config.yaml
encoder_arch: "convmixer"
dataset: "single toy objects rendered from many sides on busy backdrops"
embed_dim: 256
encoder_activation: "relu"
text_encoder_activation: "gelu"
text_encoder_mlp_ratio: 4
text_encoder_qk_norm: false
batch_size: 128
Rows from block 11 of the image encoder, named by matrix and row number. Each number is 200 + 40 x the weight over its row's rms, rounded and kept within 0 to 999. All counts start at 0. After the name is the row's rms in percent of the matrix's.
# dw: depthwise 9x9 conv (encoder.blocks.11.dw.weight, 320x1x9x9, trained with AdamW), a 9x9 kernel
dw.101,097,204,220,242,237,184,168,169,191,231,212,237,217,202,144,140,159,167,196,220,209,201,178,154,151,153,171,192,226,238,237,242,210,182,177,170,146,210,255,272,305,270,205,213,206,183,168,209,247,231,199,202,219,224,203,102,114,134,170,159,169,183,202,207,138,100,105,143,171,145,194,192,205,151,149,171,180,199,171,181,192,211
dw.102,105,136,80,117,167,194,206,175,133,193,199,138,174,218,230,237,209,148,180,231,166,166,233,229,242,201,149,172,235,188,179,225,219,235,207,161,173,217,206,148,194,203,204,200,156,162,205,180,135,159,210,204,164,156,171,213,165,118,180,212,176,129,141,207,210,170,123,200,240,184,129,162,217,224,192,154,225,261,206,123,113,211
dw.103,103,204,182,191,182,180,178,204,221,220,230,206,199,195,185,184,201,217,233,244,218,183,209,199,193,182,213,237,225,202,218,259,310,266,218,208,232,218,203,247,341,403,320,235,215,213,188,178,202,248,257,215,203,173,167,178,188,205,227,212,170,187,180,198,201,206,222,233,216,180,191,195,224,220,210,192,190,181,170,158,195,199
dw.104,091,205,182,177,146,170,183,195,177,197,198,191,170,128,140,143,166,168,183,204,186,171,167,182,171,165,186,181,231,205,205,199,241,208,215,213,230,272,271,238,252,278,247,227,242,270,262,268,248,268,248,263,243,281,273,238,230,217,227,208,195,244,267,263,180,200,207,201,204,208,212,259,280,182,187,185,192,203,219,222,251,271
dw.105,093,132,191,207,241,244,234,194,214,225,172,170,201,222,246,217,189,200,229,188,175,208,236,238,214,179,190,233,198,181,193,240,273,259,198,234,268,194,178,182,238,279,259,235,270,312,176,141,148,202,231,223,214,250,294,152,147,147,179,172,173,184,220,290,131,158,177,170,175,172,190,217,260,139,170,199,200,170,157,177,188,235
dw.106,101,232,220,164,130,164,214,222,252,236,203,183,160,146,140,166,199,241,249,181,178,176,157,101,108,166,213,248,215,174,181,175,133,141,205,240,268,223,202,198,202,147,137,181,232,276,221,182,170,168,138,115,132,185,224,211,186,160,180,164,137,145,201,207,242,213,202,188,189,170,195,237,252,239,234,211,194,193,179,224,246,259
dw.107,105,184,170,187,185,186,180,192,188,208,174,175,166,173,162,161,176,184,190,167,171,157,169,153,125,159,189,185,170,169,163,148,119,93,130,172,185,184,168,142,125,127,97,129,176,180,170,183,158,132,143,138,140,183,177,186,189,160,132,180,149,151,161,184,183,206,166,151,190,173,169,159,181,190,198,188,177,189,183,171,187,178
dw.108,106,176,215,208,199,186,177,171,157,184,191,201,203,208,181,173,190,198,205,209,204,200,199,205,151,168,187,196,215,193,179,213,228,179,171,187,209,217,210,209,325,383,254,193,202,208,197,199,200,304,383,268,195,181,207,200,191,191,226,256,205,158,181,208,215,188,174,178,216,216,189,181,212,193,174,149,166,196,197,170,181,192
dw.109,099,185,202,191,191,191,167,180,202,227,203,195,205,185,172,171,175,183,197,205,178,184,174,172,176,177,188,197,180,183,182,201,196,182,202,184,164,172,203,230,242,243,212,194,149,104,204,215,283,311,277,231,181,133,111,204,236,289,320,261,219,185,150,105,199,212,213,257,238,201,183,148,118,213,220,225,237,222,211,175,165,152
dw.110,091,199,183,156,144,158,159,194,189,185,175,173,132,167,167,135,165,174,174,210,215,218,195,182,173,168,180,193,232,243,253,253,247,216,212,221,242,206,209,217,251,243,228,234,261,267,140,131,125,158,154,169,170,217,242,141,127,120,116,127,127,122,179,199,146,163,176,169,162,176,146,182,194,169,199,214,208,194,192,187,214,204
dw.111,095,166,195,162,202,208,267,293,295,231,122,160,118,130,150,190,216,217,162,178,196,149,142,148,136,125,139,109,199,234,229,216,192,201,174,124,146,224,256,265,250,231,224,199,138,166,223,227,225,218,228,178,192,192,169,194,200,203,199,166,168,164,200,216,217,199,194,170,176,148,164,220,219,219,214,178,156,154,186,187,214,202
dw.112,089,215,237,267,231,233,183,241,267,286,205,255,245,251,234,179,196,242,264,218,213,208,202,171,161,149,197,239,260,176,130,157,139,136,162,201,182,294,238,150,131,180,228,236,214,174,279,219,142,190,221,252,259,209,163,248,192,184,207,221,247,251,220,213,217,220,206,216,208,212,236,231,256,231,219,238,238,185,168,217,237,261
dw.113,105,187,209,213,222,231,225,206,189,149,198,209,210,220,220,212,200,176,151,210,192,191,167,159,157,163,172,132,238,215,196,128,108,126,123,179,185,243,251,212,187,147,150,169,207,230,208,214,178,190,189,173,179,187,214,148,158,131,165,173,177,165,135,165,149,126,128,154,192,184,176,138,164,127,118,114,153,171,183,166,163,158
dw.114,092,201,212,249,223,184,133,136,151,190,178,203,234,205,197,153,134,118,143,169,172,182,212,225,224,203,128,161,151,123,165,221,258,266,225,158,189,159,132,139,176,226,275,249,192,180,218,199,137,131,179,249,263,245,225,241,239,168,135,166,200,237,250,226,228,220,174,168,196,228,235,236,201,224,198,188,196,204,235,240,252,242
dw.115,100,182,196,212,222,210,206,182,169,193,210,220,227,242,235,220,204,201,213,221,219,222,264,264,245,200,194,192,212,235,261,301,295,259,232,185,166,252,269,311,327,311,254,210,174,168,202,236,251,278,255,249,187,183,181,208,208,232,240,217,203,178,171,188,220,214,218,215,213,184,179,195,199,217,222,215,208,199,172,174,164,173
dw.116,105,172,177,177,191,178,194,177,172,182,178,186,189,180,201,208,191,185,198,149,149,162,203,208,182,174,188,190,193,188,203,269,269,227,174,153,178,206,210,305,417,320,244,183,175,190,221,222,265,288,231,182,164,158,197,204,193,210,209,188,159,147,171,189,203,194,190,197,176,206,194,192,193,201,192,198,211,183,188,193,183,160
dw.117,105,240,198,196,174,151,200,219,207,191,233,218,184,162,142,184,194,193,181,197,208,169,159,132,150,190,184,186,205,199,172,165,134,151,196,207,214,234,217,191,179,142,156,225,223,225,236,227,205,161,150,150,229,256,257,234,218,164,134,137,149,214,247,240,216,202,159,111,109,102,163,223,221,217,207,172,123,106,121,166,226,231
dw.118,099,126,206,180,211,237,252,272,281,262,105,169,169,183,206,232,227,240,255,94,164,138,149,181,209,219,229,222,116,148,158,166,210,209,189,197,193,141,149,148,170,197,194,198,182,173,171,173,179,174,157,197,200,200,190,181,206,205,182,170,189,209,218,232,149,192,183,151,133,176,220,231,244,144,198,188,147,118,144,211,236,248
dw.119,096,229,215,180,171,145,185,246,253,283,251,238,210,169,174,207,292,318,321,205,210,182,166,176,203,255,270,261,232,210,185,151,136,161,187,193,190,229,226,200,152,133,139,173,181,171,236,240,193,151,130,131,183,184,184,214,220,185,164,155,173,201,197,205,192,176,164,166,146,185,198,187,181,190,192,178,189,164,186,196,172,163
dw.120,100,157,160,189,220,224,239,219,188,163,142,138,182,219,206,226,217,203,197,115,119,150,200,193,222,224,229,229,113,110,125,170,197,211,219,255,257,152,120,151,148,165,192,215,252,273,174,151,142,163,155,160,187,270,278,182,173,172,177,183,189,184,213,253,172,189,189,177,197,172,169,200,227,165,145,168,184,189,189,158,169,198
dw.121,094,167,153,154,174,204,187,199,181,154,185,146,117,162,170,151,147,130,112,201,185,148,158,184,149,179,142,135,227,230,231,215,227,223,241,188,194,268,272,246,261,263,265,258,225,217,247,225,239,245,249,264,227,211,201,207,186,189,176,198,202,171,146,179,175,194,185,203,198,206,186,177,201,139,127,140,180,165,156,149,158,194
dw.122,093,189,208,191,125,132,161,157,170,209,157,168,154,137,158,199,193,187,210,145,140,157,169,203,206,234,182,183,165,183,198,224,245,248,259,184,122,182,224,241,265,271,296,265,173,98,182,209,224,227,263,292,286,215,141,185,176,192,198,218,245,247,209,152,196,176,181,176,200,213,234,192,186,214,181,177,169,175,194,202,173,198
dw.123,110,204,228,230,228,242,253,233,221,196,187,193,196,205,222,218,212,205,174,168,161,129,131,173,164,181,187,190,142,139,93,91,134,141,163,173,142,154,153,137,135,132,138,147,167,106,180,191,184,169,151,174,158,184,141,173,185,181,181,192,183,174,185,142,177,182,181,189,200,202,186,167,146,166,191,206,224,228,224,217,185,173
dw.124,096,142,175,189,174,150,130,136,143,162,153,185,199,192,150,139,141,152,163,183,194,193,184,170,178,151,132,160,191,219,229,257,217,224,198,156,142,213,217,285,328,328,273,243,221,183,214,233,245,262,264,233,228,205,191,208,203,214,200,185,190,151,180,193,200,176,188,184,177,174,176,173,198,180,168,175,191,218,220,209,192,206
dw.125,106,166,161,177,205,232,215,197,142,156,174,191,212,219,219,191,129,172,161,186,223,241,217,173,111,135,206,217,209,216,199,158,97,109,194,236,230,213,198,137,140,160,205,236,239,202,215,192,167,220,235,255,277,230,149,200,179,211,232,240,233,219,179,99,178,185,238,231,224,169,134,143,150,178,209,222,217,163,114,141,197,194
dw.126,097,207,199,142,116,118,149,184,203,228,250,229,197,194,169,137,151,172,184,265,262,247,228,173,150,122,150,152,215,240,243,232,217,186,168,121,115,185,203,225,225,231,211,197,155,146,176,192,177,195,206,196,202,212,192,167,152,161,137,147,161,200,195,226,179,155,163,179,176,154,141,172,216,151,170,154,175,163,148,130,155,174
dw.127,096,205,205,184,141,143,197,212,229,244,209,233,183,157,133,174,218,238,239,195,216,194,159,119,144,169,207,225,184,242,239,193,181,136,146,181,218,229,281,306,250,223,158,125,172,214,181,240,277,270,237,178,169,188,215,161,193,212,243,221,215,213,206,223,129,171,139,149,179,221,244,229,231,122,149,140,153,181,202,191,210,213
dw.128,095,264,256,225,158,142,205,246,266,231,236,206,231,168,191,212,245,245,234,172,204,184,168,190,217,239,232,200,135,186,134,140,184,217,225,215,197,135,146,141,138,181,202,198,181,126,164,165,143,146,189,204,203,178,132,195,215,188,166,199,216,224,195,150,200,178,168,155,180,219,187,174,149,162,141,147,141,176,170,134,113,102
dw.129,107,209,197,187,183,176,172,171,191,206,211,164,151,182,197,193,198,227,229,165,125,116,152,183,175,191,203,229,129,102,103,118,145,142,176,203,217,173,151,140,117,138,143,150,191,222,218,193,165,171,164,153,178,212,243,216,197,180,174,146,178,205,217,248,200,174,151,137,167,188,211,218,240,171,168,137,129,153,179,194,216,231
dw.130,091,172,199,208,180,169,125,207,304,306,205,239,249,209,203,146,207,305,307,190,233,219,248,211,156,173,240,279,173,168,193,214,209,180,184,208,233,148,137,170,209,224,220,167,205,184,119,142,169,188,235,246,186,161,135,135,166,178,184,227,239,196,143,149,181,203,193,203,228,217,197,175,167,193,201,188,211,195,184,190,173,152
dw.131,094,176,138,165,212,229,189,197,191,174,176,182,229,250,247,224,199,188,191,166,212,229,260,276,262,228,203,183,178,223,235,244,227,208,184,163,154,152,201,217,203,149,119,153,159,161,181,155,146,148,102,119,153,207,221,186,141,127,122,128,176,213,250,224,215,194,176,145,147,199,222,217,181,207,204,168,151,156,151,169,159,145
dw.132,099,135,176,189,201,183,144,122,111,156,146,184,184,212,210,175,126,113,128,132,169,191,202,215,182,157,164,149,137,167,167,197,217,167,166,158,167,157,177,196,212,207,182,180,197,188,179,174,197,196,170,167,142,161,201,165,152,128,133,148,141,141,144,163,168,174,135,138,162,171,146,174,153,184,188,179,167,200,205,211,219,185
dw.133,088,161,195,213,229,237,224,216,205,202,148,157,166,179,177,189,209,185,183,172,189,179,189,150,173,198,196,195,204,209,219,211,207,195,209,225,268,185,226,242,268,276,266,276,309,297,169,198,234,252,259,280,271,278,281,171,178,188,198,203,199,184,196,195,198,187,177,162,168,157,145,155,168,170,153,119,142,147,166,190,195,204
dw.134,098,207,236,287,266,252,220,172,154,130,236,258,292,268,236,208,175,170,173,239,277,350,262,231,183,161,205,212,219,243,280,244,192,179,184,209,211,190,226,248,218,162,172,176,173,196,191,208,232,218,183,196,199,186,172,168,193,234,210,191,235,211,191,157,162,187,209,186,164,207,218,174,151,159,188,186,161,143,198,188,149,135
dw.135,094,181,202,203,216,218,215,190,192,212,205,208,213,230,232,206,195,172,168,225,221,200,211,181,170,167,134,148,236,197,176,155,164,168,135,144,145,217,228,255,275,291,276,264,224,215,221,231,255,299,310,291,267,237,230,214,176,179,157,163,171,160,158,183,192,184,163,124,145,160,193,184,176,219,209,202,176,188,177,190,170,154
dw.136,087,162,188,180,171,143,162,170,182,190,179,175,207,224,215,204,215,220,213,199,211,226,212,211,231,224,235,216,205,215,232,227,212,219,242,236,214,251,281,262,257,242,233,261,268,266,255,278,282,266,256,258,299,290,267,261,252,255,242,243,249,233,235,246,236,222,205,195,188,214,229,239,214,223,212,202,181,183,191,178,225,220
dw.137,113,187,196,191,195,208,199,172,182,208,204,193,192,217,213,200,180,167,187,230,211,218,226,233,221,193,173,189,258,237,244,287,301,258,230,198,204,238,241,274,357,368,310,239,213,222,215,234,237,262,266,233,215,194,204,227,217,202,213,203,204,186,179,175,217,219,197,198,194,198,194,188,183,215,204,194,184,208,197,206,214,200
dw.138,103,147,117,164,227,250,212,154,180,199,171,156,173,222,243,214,158,166,186,185,170,186,213,233,206,154,148,187,203,172,158,202,225,202,158,125,150,189,151,154,182,232,210,137,134,136,215,160,144,175,219,184,121,144,156,212,187,160,176,198,154,113,142,175,232,219,219,227,218,147,111,135,164,212,232,255,251,210,170,149,165,194
dw.139,101,187,196,228,255,259,243,235,213,203,176,189,212,221,229,221,199,183,155,200,212,210,204,197,180,163,160,141,212,215,220,216,175,174,155,145,134,220,229,225,200,163,153,156,158,169,219,218,215,194,174,176,168,162,184,221,212,192,166,177,165,179,161,161,209,186,147,164,173,156,143,133,146,179,143,102,102,127,125,101,112,142
dw.140,109,201,211,202,189,190,175,198,196,193,201,213,204,182,190,202,207,208,167,202,207,184,187,203,206,198,173,143,189,201,166,180,209,202,191,174,149,203,198,169,203,213,216,203,212,185,173,167,153,155,156,171,174,202,177,142,142,95,103,110,116,135,165,131,146,151,136,114,114,126,138,149,143,188,191,181,158,157,141,145,160,163
dw.141,108,231,225,203,200,191,172,154,106,107,261,256,243,228,219,214,150,113,115,246,249,260,236,193,202,186,142,127,237,240,243,226,206,187,177,154,153,234,216,220,212,210,201,186,166,142,247,215,210,213,204,215,215,163,144,258,238,229,225,219,226,195,141,122,239,217,218,216,204,208,185,163,135,210,185,199,200,231,204,194,141,118
dw.142,099,188,196,186,159,153,192,220,241,200,179,200,185,147,172,185,203,221,162,171,166,168,193,210,204,184,202,130,145,142,159,236,276,237,190,185,107,156,160,158,221,254,229,171,149,94,186,188,179,215,254,200,141,120,122,244,254,224,246,223,179,138,168,190,260,232,223,232,187,156,130,199,221,224,203,215,202,172,123,140,180,200
dw.143,093,201,198,220,230,241,214,180,171,169,236,261,297,271,272,235,195,175,176,280,277,283,279,245,236,229,229,223,238,258,240,221,209,215,238,249,251,216,220,224,194,158,163,207,230,229,202,199,184,166,143,148,175,208,226,198,207,215,168,153,130,173,175,170,200,205,181,145,143,151,183,185,199,176,164,144,125,132,162,204,203,220
dw.144,097,290,273,257,225,203,173,142,173,203,237,251,228,229,207,160,140,138,187,200,215,216,225,198,180,167,167,170,161,177,177,192,189,212,208,214,213,151,169,171,162,164,182,232,254,229,189,160,156,130,112,164,226,247,228,226,215,160,121,129,168,210,224,236,202,211,206,151,144,144,176,188,187,128,140,221,225,165,133,130,145,164
dw.145,092,106,133,163,169,180,148,142,148,110,153,151,192,202,188,175,159,144,113,196,186,184,169,164,157,133,163,128,199,190,177,171,158,139,133,157,159,242,240,238,216,216,216,203,231,226,258,243,234,226,229,257,266,262,241,254,239,210,215,222,231,242,237,241,253,224,202,201,203,198,210,209,206,245,224,209,212,221,224,231,211,217
dw.146,090,238,257,279,273,244,247,234,226,216,259,270,316,296,250,239,244,207,198,262,257,285,286,271,250,227,213,197,239,239,236,256,232,241,222,200,188,208,200,217,200,199,211,207,192,175,173,169,190,175,177,190,187,156,162,160,162,163,160,179,170,163,158,180,191,191,185,164,172,185,175,165,179,211,240,228,217,199,193,195,169,164
dw.147,094,162,155,159,187,210,190,182,161,164,135,159,171,196,205,216,196,195,168,158,156,177,218,246,236,227,201,175,175,188,202,251,301,283,245,198,178,181,200,214,277,340,337,256,196,175,213,218,214,254,277,290,252,209,171,202,190,189,219,235,226,222,205,163,179,195,195,204,210,192,212,225,186,171,177,170,193,195,191,229,233,219
dw.148,101,219,199,174,168,185,193,168,164,160,199,191,177,173,169,206,185,194,187,194,183,170,177,157,178,221,207,209,224,198,180,171,160,195,239,227,210,232,185,179,170,183,248,335,295,191,217,188,196,189,172,247,405,325,214,196,181,203,174,184,209,259,256,207,160,179,214,207,179,175,202,204,184,167,184,216,201,184,161,178,179,186
dw.149,110,143,140,145,161,235,238,201,200,157,161,146,120,147,221,227,216,213,164,150,141,112,131,219,214,220,221,190,161,160,114,122,200,213,233,229,199,159,169,153,129,180,198,221,225,196,141,178,157,144,184,208,214,212,182,140,154,168,153,202,216,214,207,206,123,170,174,179,206,220,207,198,194,90,133,159,189,201,205,195,178,178
dw.150,104,253,213,183,131,134,135,171,213,238,238,185,125,85,120,149,152,193,208,220,158,108,107,132,162,185,178,199,190,150,155,143,152,168,193,193,192,216,179,196,185,155,148,193,169,182,203,167,172,176,175,151,160,164,178,185,166,148,171,176,186,170,154,165,198,149,148,177,175,166,198,151,153,217,167,174,178,193,199,189,185,181
dw.151,094,174,191,194,178,179,148,113,139,137,200,179,208,227,217,182,147,151,99,195,181,187,248,250,205,141,123,120,217,183,175,210,261,242,192,134,169,214,189,142,198,238,225,193,145,224,214,219,172,201,208,194,168,179,246,226,220,222,166,184,181,160,214,265,216,225,227,174,143,144,155,229,256,191,200,231,171,102,142,172,243,260
dw.152,096,282,263,235,174,126,165,204,212,180,284,273,197,146,142,177,214,189,163,254,206,165,139,113,190,215,201,151,216,186,115,136,140,204,248,236,174,214,150,113,144,165,219,251,261,203,195,145,140,163,182,215,246,239,217,220,220,180,167,180,227,255,214,197,198,239,219,212,190,213,226,199,170,184,203,180,170,174,169,190,190,141
dw.153,092,279,269,291,289,298,312,325,302,272,206,216,232,226,234,238,232,213,232,198,223,214,204,213,195,200,185,197,200,203,198,193,155,167,170,179,174,196,194,181,163,153,161,167,189,200,199,208,201,179,175,166,167,192,201,165,189,187,183,175,189,183,169,183,162,161,194,181,186,174,197,181,174,169,158,184,161,159,136,137,164,174
dw.154,093,156,166,193,207,208,193,215,217,221,136,176,197,193,162,155,176,179,184,161,176,209,177,152,149,177,148,107,216,215,221,164,167,193,219,208,193,275,230,197,141,129,179,243,280,324,263,216,174,114,101,158,233,240,267,255,235,179,171,152,145,156,192,200,232,210,188,192,190,200,159,193,194,179,160,191,206,203,182,145,176,192
dw.155,099,245,217,152,204,304,236,120,146,211,233,187,151,212,292,240,162,184,221,215,194,134,184,265,235,147,200,216,201,209,141,170,249,200,151,210,213,225,218,143,153,220,158,126,199,172,202,225,151,138,201,174,145,177,191,217,207,142,108,201,187,165,220,188,234,231,172,129,208,198,179,245,226,231,227,164,151,221,230,184,251,259
dw.156,109,236,233,222,238,215,221,196,182,170,229,229,228,227,224,212,208,203,195,235,233,234,255,229,230,237,228,229,204,216,226,213,195,221,222,251,258,232,211,226,210,203,206,217,228,246,231,210,196,195,189,194,182,193,221,214,199,190,175,167,154,156,174,199,213,176,159,140,88,99,108,160,224,170,137,115,101,90,113,163,214,261
dw.157,095,236,197,167,163,133,130,107,167,224,249,232,189,147,129,112,106,166,238,265,238,197,172,156,160,187,212,247,269,255,226,203,231,221,209,235,261,259,258,225,236,232,218,175,205,267,242,237,219,188,200,190,140,167,230,218,196,162,161,180,183,132,154,225,241,213,196,201,223,199,149,181,216,238,221,203,184,234,223,155,172,198
dw.158,099,257,183,129,183,203,172,139,179,208,237,157,167,240,264,205,162,175,211,211,146,156,228,280,240,184,189,211,186,84,97,192,250,229,181,130,177,183,93,105,189,248,239,195,144,180,192,136,176,195,235,243,202,183,186,170,152,178,191,214,220,215,205,186,170,160,175,172,188,209,213,193,151,183,196,187,200,230,239,231,189,136
dw.159,096,126,197,229,230,200,180,192,174,164,133,199,211,214,212,182,193,172,124,173,208,193,177,199,203,209,193,168,183,192,173,154,194,216,235,186,177,193,197,164,152,180,236,263,225,196,166,201,178,173,177,240,313,284,203,152,175,179,184,199,240,292,259,218,129,127,126,169,204,243,241,212,176,148,117,96,133,205,211,195,166,169
dw.160,113,177,180,181,186,184,184,182,180,159,184,187,171,186,194,192,192,178,146,212,197,200,182,204,204,195,183,174,236,224,224,241,267,249,221,192,176,234,220,270,353,380,313,251,216,184,194,204,242,288,291,256,219,205,185,197,226,224,237,228,208,207,197,184,209,214,220,223,198,184,194,188,182,210,203,199,201,187,187,181,197,182
dw.161,093,196,195,175,147,127,113,135,161,132,172,196,183,170,135,146,159,160,172,175,165,174,149,145,151,204,180,176,133,150,139,141,160,170,195,203,196,173,178,178,193,181,184,182,194,190,187,197,212,223,216,213,204,185,191,225,232,246,281,260,239,196,201,184,257,242,255,254,262,220,235,231,216,259,258,260,240,226,244,260,265,232
dw.162,086,300,286,271,223,156,159,174,199,203,248,277,288,266,236,225,228,202,198,193,235,271,283,248,227,197,196,181,162,193,222,234,233,233,203,176,179,159,197,220,242,238,228,203,206,177,145,167,191,211,181,195,175,178,181,143,138,161,192,216,167,166,152,171,166,180,171,171,156,153,167,179,218,196,202,175,149,109,145,140,183,239
dw.163,094,191,186,171,182,166,125,138,205,215,187,184,175,205,187,162,173,198,216,163,169,217,219,191,176,187,207,208,166,180,219,245,211,169,171,203,202,180,215,287,284,210,183,188,208,214,180,250,336,325,226,175,184,203,182,200,236,270,238,158,133,131,172,151,208,236,238,184,144,135,156,177,173,226,251,227,159,128,169,177,207,166
dw.164,098,216,197,189,201,225,223,231,218,218,194,175,169,187,200,213,222,242,229,198,176,143,144,157,175,177,189,210,189,178,185,174,142,146,144,142,161,184,201,196,207,204,195,168,184,184,230,243,269,274,262,239,222,227,230,219,227,240,253,246,250,260,228,232,172,168,151,149,184,182,208,204,203,187,154,123,82,89,103,132,171,184
dw.165,101,165,121,126,151,179,196,217,230,186,183,159,138,133,157,161,167,168,167,183,190,146,146,179,170,163,157,140,176,201,188,183,212,192,166,162,140,162,200,207,196,212,179,160,133,111,159,193,215,225,242,211,175,112,98,160,149,152,169,201,200,189,187,142,205,162,134,172,190,199,195,210,151,204,169,135,127,164,185,178,191,163
dw.166,094,145,167,156,191,196,188,179,212,185,165,181,161,180,176,188,195,213,195,159,142,154,119,125,175,199,216,202,135,114,140,138,152,166,174,179,185,114,166,202,198,201,215,208,212,184,129,198,229,239,224,247,226,229,172,153,189,233,261,264,279,268,218,196,171,182,205,235,285,288,272,212,164,175,184,193,211,223,243,233,193,164
dw.167,094,203,212,207,271,295,317,316,283,255,190,202,219,263,268,268,287,252,216,203,214,233,240,233,210,234,220,201,212,198,211,240,192,176,179,184,188,208,211,196,179,160,159,166,178,192,190,183,172,171,166,170,177,178,199,191,182,166,169,187,193,190,212,178,204,191,187,176,187,177,189,178,171,187,160,149,155,154,138,121,126,137
dw.168,096,222,234,210,183,156,193,200,210,201,198,203,176,155,168,189,182,158,183,167,171,160,146,168,194,157,122,186,183,154,147,150,183,221,183,136,194,176,143,143,168,257,290,224,156,212,190,168,156,177,257,286,254,200,193,186,161,170,138,190,207,219,162,139,192,149,148,149,148,170,185,128,131,192,167,152,190,160,144,154,175,117
dw.169,101,172,152,146,164,180,199,200,207,173,138,140,175,193,215,243,216,216,152,94,119,181,209,236,269,271,202,135,101,142,184,223,253,281,273,216,135,136,160,172,205,228,222,223,194,169,163,175,177,195,188,201,219,216,193,172,188,185,182,169,188,218,191,191,193,211,188,167,159,157,164,171,209,212,240,218,172,146,141,125,143,221
dw.170,108,107,179,198,170,146,150,152,160,119,142,192,203,163,173,174,167,162,135,152,197,193,177,165,182,189,196,142,166,184,199,193,190,209,227,201,168,168,205,208,207,205,223,224,212,177,147,204,227,226,216,213,219,187,150,102,190,235,233,210,225,206,172,123,92,154,200,213,209,231,207,171,115,90,146,186,215,238,230,227,190,116
dw.171,098,234,213,184,161,165,153,151,167,184,215,186,152,146,144,150,186,218,220,231,220,203,217,214,208,231,256,237,233,214,226,248,232,239,248,249,237,222,171,160,179,195,190,218,226,253,238,181,120,107,83,115,153,197,194,280,217,180,174,138,111,151,199,239,253,220,196,191,203,169,173,218,244,230,228,206,188,193,149,135,189,214
dw.172,101,184,221,238,255,253,212,191,197,246,160,190,188,210,204,176,176,186,242,184,171,144,124,140,160,195,225,249,201,211,177,157,148,177,201,214,217,259,280,260,227,213,204,231,195,226,241,271,264,244,207,174,186,163,191,216,231,201,207,174,127,115,120,139,213,216,193,165,160,177,143,91,117,200,204,208,177,198,204,149,148,152
dw.173,092,189,206,212,205,144,96,122,177,227,237,236,236,237,183,142,172,216,226,246,207,200,240,175,141,172,195,236,238,208,194,177,131,161,194,223,233,248,230,200,183,164,150,207,218,247,279,257,241,181,115,138,204,257,263,266,250,210,170,135,175,208,250,231,229,224,174,130,153,189,221,237,203,176,188,161,148,181,204,217,189,131
dw.174,111,186,197,201,178,130,123,166,211,225,183,193,161,117,124,119,172,221,214,199,188,137,95,132,109,101,178,208,186,157,163,142,153,137,118,129,188,189,197,197,200,227,197,174,139,160,171,197,196,214,236,229,187,168,142,186,202,198,227,238,207,193,173,136,177,197,219,231,233,213,210,212,179,166,191,208,236,226,219,216,228,207
dw.175,093,194,180,193,176,181,173,193,165,157,206,198,181,165,168,195,187,186,160,221,190,163,192,212,218,195,177,121,233,203,199,229,216,213,184,151,115,221,226,236,271,281,245,199,158,147,174,204,242,284,310,244,190,131,134,163,190,215,267,254,217,189,145,121,147,165,174,226,206,182,178,168,125,139,146,191,208,188,170,168,151,157
dw.176,104,236,209,176,187,239,223,189,168,155,226,197,150,165,243,255,212,151,151,221,189,134,153,247,247,211,152,153,224,195,117,136,231,240,231,163,156,214,185,81,125,222,261,229,178,177,210,173,95,130,222,235,233,183,182,216,184,136,129,206,231,213,198,204,206,194,147,132,186,198,194,186,189,195,197,170,134,168,175,192,170,193
dw.177,098,204,201,209,212,200,181,183,200,189,132,160,150,160,152,171,191,210,169,142,198,178,147,141,144,192,203,172,191,196,182,184,178,176,207,195,172,192,173,152,131,171,218,242,234,179,184,167,142,146,187,227,240,241,222,220,220,194,186,184,198,185,211,219,282,261,228,198,150,132,130,143,198,271,262,242,225,165,134,78,90,195
dw.178,090,176,140,139,125,136,137,141,134,139,251,235,216,179,191,162,167,153,142,224,235,201,157,167,165,178,182,155,191,178,154,124,138,161,171,200,217,209,217,216,217,227,254,249,231,216,219,243,276,291,277,276,259,268,264,231,224,192,204,188,197,179,191,215,208,199,178,160,174,183,209,209,214,174,174,176,205,203,225,208,235,245
dw.179,099,237,238,239,213,207,233,258,245,239,204,221,215,234,226,250,244,231,228,165,187,198,210,193,235,249,235,209,139,164,154,158,166,200,207,212,193,117,149,143,122,125,148,160,176,177,162,178,176,149,153,159,137,141,157,205,217,234,189,189,183,176,172,149,227,225,221,204,212,184,162,152,149,202,186,171,171,155,126,113,111,137
dw.180,105,104,143,156,183,172,167,158,210,265,101,138,185,196,137,126,110,183,229,127,170,217,229,183,139,107,192,228,147,184,200,225,231,191,118,182,217,155,174,179,202,217,223,176,199,233,140,140,125,191,202,214,212,201,210,167,168,167,157,176,188,183,155,190,194,214,222,185,150,182,156,156,169,228,238,216,181,157,195,191,177,179
dw.181,102,163,168,147,105,102,119,132,173,165,198,192,188,157,127,141,157,210,202,206,202,209,193,181,181,194,195,183,186,203,227,223,217,206,210,165,146,157,191,234,273,241,235,209,171,139,151,177,230,227,217,225,211,162,138,186,201,208,206,201,205,179,155,120,215,202,199,179,170,185,138,134,115,189,183,182,164,141,147,159,138,126
dw.182,099,228,237,259,233,230,209,214,189,179,215,226,245,221,215,217,202,205,186,263,238,236,238,201,198,217,201,216,247,226,215,217,154,190,191,205,220,222,221,207,181,154,187,192,178,156,208,207,184,173,159,175,182,172,123,193,192,161,144,134,141,134,147,98,192,184,179,122,102,112,141,157,132,195,189,197,158,106,116,156,211,162
dw.183,099,234,220,196,126,132,131,112,162,188,176,183,196,152,153,169,151,139,135,129,167,167,146,148,136,141,135,110,130,142,155,171,176,189,165,135,117,174,167,185,242,242,225,205,188,164,198,187,190,225,251,230,228,201,190,189,193,181,210,242,233,209,203,195,210,200,196,199,241,235,212,169,192,224,216,224,240,260,251,215,190,190
dw.184,095,276,258,220,201,211,205,181,203,218,276,270,249,211,211,209,234,247,234,248,257,272,218,221,234,230,265,236,203,230,236,199,203,208,220,224,226,186,197,193,170,173,164,184,210,228,161,184,177,156,147,148,178,215,242,169,192,153,157,147,157,159,204,215,214,187,153,145,171,154,132,160,203,171,143,114,139,154,160,134,100,155